A small audio captioner, trained from scratch.
Training: 22300 steps, batches of 128.
Data: trained on short pieces for a synthesised band: melody, chords, bass and drums, 26041 training examples, 109.6 epochs.
Rows from block 2 of the audio encoder of a small audio captioner, named by matrix and row number. Rows with one number belong to one channel. Each number is 128 + 24 x the weight over its row's rms, rounded and kept within 0 to 255. All counts start at 0. Numbers have three digits each.
After each channel's rows are labels from the 100 clips, of 14976, where the channel reaches its highest value: "responds to" is what is common among them; "band" is the frequency band that holds the peak. Only what is clearly more common there than usual is listed. The data: short pieces for a synthesised band: melody, chords, bass and drums. In brackets: how many of the 100.
# sq0: squeeze pointwise conv (encoder.blocks.2.sq.0.weight, 32x128x1x1), inputs 0-63
# e10: expand pointwise conv (encoder.blocks.2.e1.0.weight, 64x32x1x1, transposed), outputs 0-63
# e30: expand 3x3 conv (encoder.blocks.2.e3.0.weight, 64x32x3x3, transposed, each kernel summed), outputs 0-63

sq0.9:127216129127128127132128128129138127129129157129136128128127129065129129128127128134128137128129128131126127128128126124126255068129119127128085127127128128127128127127125128127128129128213129
e10.9:128128072124019128127129126129128128148127128138128128127128128254113128128131087129113129129129128126125129128128128128126128126130128128087132128125155129154127120128127131128127128128129128
e30.9:121104101119126121130129085183150131113126122129114128125120012119129104124130134124107111125121128079126122126138148110123148174126117111116111130111134124103127111134127125109055132100135127
responds to: bass guitar-like (48)
band: 0 to 250 Hz (82)

sq0.28:129128127128128129255128129128128128127128128128141129128123128128128128127128129129127128128129128128128129130128000128128116130129128128128127128128128129127112127127119128128127127129128128
e10.28:128128126128129127128128128128128118128128128128127028127129127133128130128126128129134128128128128127127123128131128129128128127128128128128129255127128129127127128128128128127128128128129128
e30.28:141121116105090130128135121130134127127131127121124135128116132123123128137105115135120126124131116048121128128161127131137129128118129123120120126118129113127127110122137117118128127132255131
responds to: sine tone (40)
band: 500 to 1000 Hz (53); 1000 to 2000 Hz (40)

sq0.17:128128128128130129129127130128128128128128129128128128083077129128129130130129128127069131115127128128129128128097128128148128128129116127127128166161127130127128128135128124126248128128129129
e10.17:127125128131127128126000129128130147126129128067107116128125128121128124133116128126158130116088127126131130127140231125127127127127128128128128127125131111129128128130102128127128128127128146
e30.17:138080124123128127110124091124114220127133124134112127124128115120130131134145129126096130147128142128128130134098127111129120136119123129000129132135126130127128126107129130125128128155129128
responds to: closed hi-hat (71); plucked string-like (36); melody instrument: plucked string-like (25)
band: 4000 to 8000 Hz (99)

sq0.6:128128128128108127129128186123152129129128128131133126128106129128130129128118128127128128128127128128130122139129128129125128128128128065142096128113127208046129129128124127128129131125128128
e10.6:127128116150128127128128127128128128127128134131127126128128127129126117128128128128128128128128128128149000129132128128122128132128085128128129129126129128162126123128128129128120128128128216
e30.6:123132128127129131128126068169126110127130103127127126113126127145132054105150161165093121128122114087128112127128098127130108129126082123104141112110129111115064118131124157108166196103130149
responds to: sine tone (25)
band: 500 to 1000 Hz (70)

sq0.7:129124117127128130128118127127126125125128126124129130126126127128128126129175125127121128126128128123128130126125127127128123129129125128126169128129127127129127126249126127128128076130128111
e10.7:128129127128128128128128128128128128128128129127127124128127126109127128128000127129137128128123128129114128128128131126128128124127128128128128127129128127127128128128126128127128128128148128
e30.7:067127127136147127112144116110126133122133125132123128117127059156128098137119080118081133109128127131127121122118100155132116139106125131132132121128128128105154111128131128143241119124180130
responds to: kick (98); drums (98); closed hi-hat (80)
band: 4000 to 8000 Hz (100)

sq0.5:126127127255129129125129130202127130136127127132121130131170129127128132129129129128128211250130128126127130130189127123126128129127128128133132132130130129131131127129127126141130127130128129
e10.5:128121127128128128000128128131128127128128128126127123127128123128130128120123125128128128128134129127128120128105128127128128126129126128124128128125128128128129128128121128127129122128127127
e30.5:126146060128129116116092096108137118133105091139147107128142064091137082115099110154153157126130135130121148135133131109089118202139106127136097123117110116095124123157127163124128152123108127
responds to: bass line (100); bass guitar-like (74)
band: 0 to 250 Hz (100)

sq0.21:149128128126127130128128149131129128128128128124238130121128127129178128125106129126128130090129126128129130104128124129127128128140129129127127127096126157128127132128128128128128127131129129
e10.21:128128127130127126127128128128129128128128100128128128124128128128123127129123128128128128129129128097128128126128127128128128128128129128128129128133124129128129134128127128128128255128127128
e30.21:125121134153121206126132126127131105110111124122128113128140137133152135165142135127133129062020124108149127071138128128145066128120133134127126128120101112120126128136126127124138121128117132
responds to: harpsichord-like (33); melody instrument: harpsichord-like (31); key: A minor (25)
band: 4000 to 8000 Hz (83)

sq0.27:126128127120130127128128129131128133143127128130128127130123131126127196153128132129131128128106129126128127150129128127101128129127130101149126128128127129122130128047129125131127131127128127
e10.27:128098127128050128109129127129130132129129129127131126129129122131112136127128130090125083127170128104128126119117125128123129128133130128101118129116129115128027124126128129225127127129080126
e30.27:096128102130123112125124124127105119132131058128132076131143164151122124111113115166122106141146115120132031116113126108112087118127122189120144127146140125130125084116101123111111134128128158
responds to: vibraphone-like (43); melody instrument: vibraphone-like (39); melody instrument: organ-like (32)
band: 4000 to 8000 Hz (65)

sq0.25:130128128128128129128129128128128128132128115128128130128129128129086128128125127128127128125129128127128130128127128150110128128132127128128129128107128128128129128131037128131133120130128126
e10.25:129128128129128127127127126128127127130128128124127126134127127128127128128129129128128124000126129131121128129128128118128126126132127128129129128127129216128126070128128136127129127127125129
e30.25:125128124122130001120129131123129122215200129129130136134128119125102119113130133117127124130182110123128123142122130128109092132127125127130122127132119135127127130104127120125134139128137135
responds to: harpsichord-like (63); melody instrument: harpsichord-like (60)
band: 4000 to 8000 Hz (82)

sq0.10:126128128155127128106128198128128212113128129174130127128130129127129129128132128128122127127128069128128127255128129128128127127146128129129128129128128185128127129128128078135127129127127131
e10.10:128110128255128128128094128115128116122128127126124068128127125128145126127128128089127122139128137128128128128148128114141130129127090128128127130128128127126127137129126128129129126129127128
e30.10:108165114110093132098120066122117166134114152128156120139114107113091126140094126167103137119091130071093133131081198129095118123093110127125128130098127127131122141127130091100129125116126124
responds to: clipping (94); text has "clipped" (94)
band: 0 to 250 Hz (62); 250 to 500 Hz (27)

sq0.4:128018128127127129128128127129129126108160128128128139126127128128128130130127128125101127127128128059133149128127124130125126129131128123100159125125153128128128128165129127127119127147128143
e10.4:129123128144109117126128123132128125126129132099040116128128131129123127130127243098172110126048121075127129128136125126112128125128133128126129122128129127097128128125117123128125128125119128
e30.4:127140120134072126067113088119132112131130116131109105151122061125127107121109139134073123164132045135156128129140126156145128159139108111122122125135130109176118098130116108124125115128157133
responds to: marimba-like (37); vibraphone-like (30); melody instrument: marimba-like (25)
band: 4000 to 8000 Hz (53)

sq0.0:130127129132128129126127127127129119128129126125127130105130128128128162105130128127132128129124127123030131105128128155129122130129126137122128126098127127128127126129129129130131117130127131
e10.0:128129127129128135128129128129128133130127129126130129128128128127128131127129127136127090127128128128128127119121127127129088128128129128127000128130130141128129129124127112127128173128127129
e30.0:117121141061128145110131118121136120150149123081085115165142136126099127119127133104121155113139142132123109126125125111201092120118132160158131114121141049124161108098117111121153128091111108
responds to: vibraphone-like (35); melody instrument: vibraphone-like (30)
band: 500 to 1000 Hz (30)

sq0.14:116129127127126129128127134128128128129127127126132127191127126117134081116122129126128125131242022129129127128129128128127128125128129000128127129126127130128127129128128130119128128126128115
e10.14:128129131128132129130032127128130070126128129255128130127127142133129128126127128134140128128130128128130129128129124153129078129129127129132131128129124146129129125123128126127127128129128128
e30.14:157075077131116110166135106125132162094134135128223135133108137114122128113140118123149092141110147090100184107133120157115121133089140101137117111154131122115139122114127118142130139131130163
responds to: clarinet-like (32); square lead (32)
band: 1000 to 2000 Hz (45)

sq0.23:129127127129125127128127128129129125128139128130126128128128128129126129123032128192128127136128122125091129124128128130054126128129127129125129128094129128128126129128128128080128127128127128
e10.23:129146129128128128114125153128132128129127127135128115131100126116128127126129128129129079101135130126129128130127128124129118127129127128125000131137126147127212124123125127125128128128129129
e30.23:134126128130119133130097125129223094127090124099132146115133126128098132021112151095129126109136114125118110119131134128130123127066124131128117127132123127089130155143117118131132123125148124
responds to: key: C major (32); vibraphone-like (28)
band: 1000 to 2000 Hz (66)

sq0.13:128128157111128128129130113130128128129128128129129128128128133128128128177128124127131143128128161127130128129131127128128129126127128128129128128130128118255129129128128128128111139128153128
e10.13:128127128129127125129128119128255128126019111128128128100129128127126128118128128128128105128128106129128128128127127113117132127123128128128128103129121128128128128128128128128128128128128128
e30.13:113131113131127129128119114101120134129131048128162118120128111132134100126130091130123032099129123125116074122163092124126111054150113114123127124112128116128106128124125136137103132103127140
responds to: bass guitar-like (64); tempo: 70 to 80 bpm (31)
band: 0 to 250 Hz (92)

sq0.2:128128126145127130128116255125128128128128128124128132127106118128129123128128183126123127106130126128129132126077105121128127128150128128125126129128125245128104127128122120123144126132128123
e10.2:128137119129128128128128128129126129129126128129124129128128128128128127142128129139129129130130128130111128255141135127131129127130127128129129130128128129128125129130128127128128128128128129
e30.2:160136124136103139111141128122139155120128079131123065137131126108128137129127105108121243130132136092120133127146131134131117134117128123127049087110143132101131127123131128112145126136134113
responds to: closed hi-hat (54)
band: 4000 to 8000 Hz (70)

sq0.1:129130143129129126128130129141126127127000131128128126132127255129120040205128129130179131159128129129127126128129128128130129128129128128128129133136126129128108127126129123128127133126130129
e10.1:128128110128128127128128128131128127128128128128133128125128128128128129120129127128127128127129108128128128128128129115128128127129128128135128128124127128128129128255128130092079128128129127
e30.1:077146129120126126131146096120134114128129127128139134127131185120126084125120121135132112121125131127096125120141131103097129130150123049126132098140131122077113057137127134128127138129125041
responds to: bass guitar-like (45); tempo: 70 to 80 bpm (34)
band: 0 to 250 Hz (59)

sq0.24:128000130127127128128130103128129128127128012128127128128129129127128126128126128128128128127133108128128129129129128128128118131128128128128255113126174094128115128128129128158117128128126173
e10.24:128128128129128092130128128128127123087128056128113126075132128127127128128128128128128125126128128128128128128129128126127136127128128128255130126132128128120128128128115108128128122128128128
e30.24:100133070145135152063134121087131107135131118132192124233178131123138128106106118145135105123133145128118131130128126126133135127102134103130120115127129125119129148117087141123130098130122123
responds to: marimba-like (39)
band: 4000 to 8000 Hz (100)

sq0.3:127131128127089129128128135127129128127128129210129127128128128125131128255120130128128128107151128129131127128129127131128129129130086086133128128119114131124128128131095133127136128127129127
e10.3:128123097129108127129028125128128128126130137124126125131127056129128127128060084128128125129121128128129114128127100129100129132113121128132125096027132129129126127124126129129127145129128125
e30.3:129130067115099134127123126086089131110148127170161100098109121105110072126114122184097085125126110077114115124105143107134108119135128130108110126110130166119176122115125144095120107117109118
responds to: clipping (43); text has "clipped" (43)
band: 0 to 250 Hz (67); 250 to 500 Hz (27)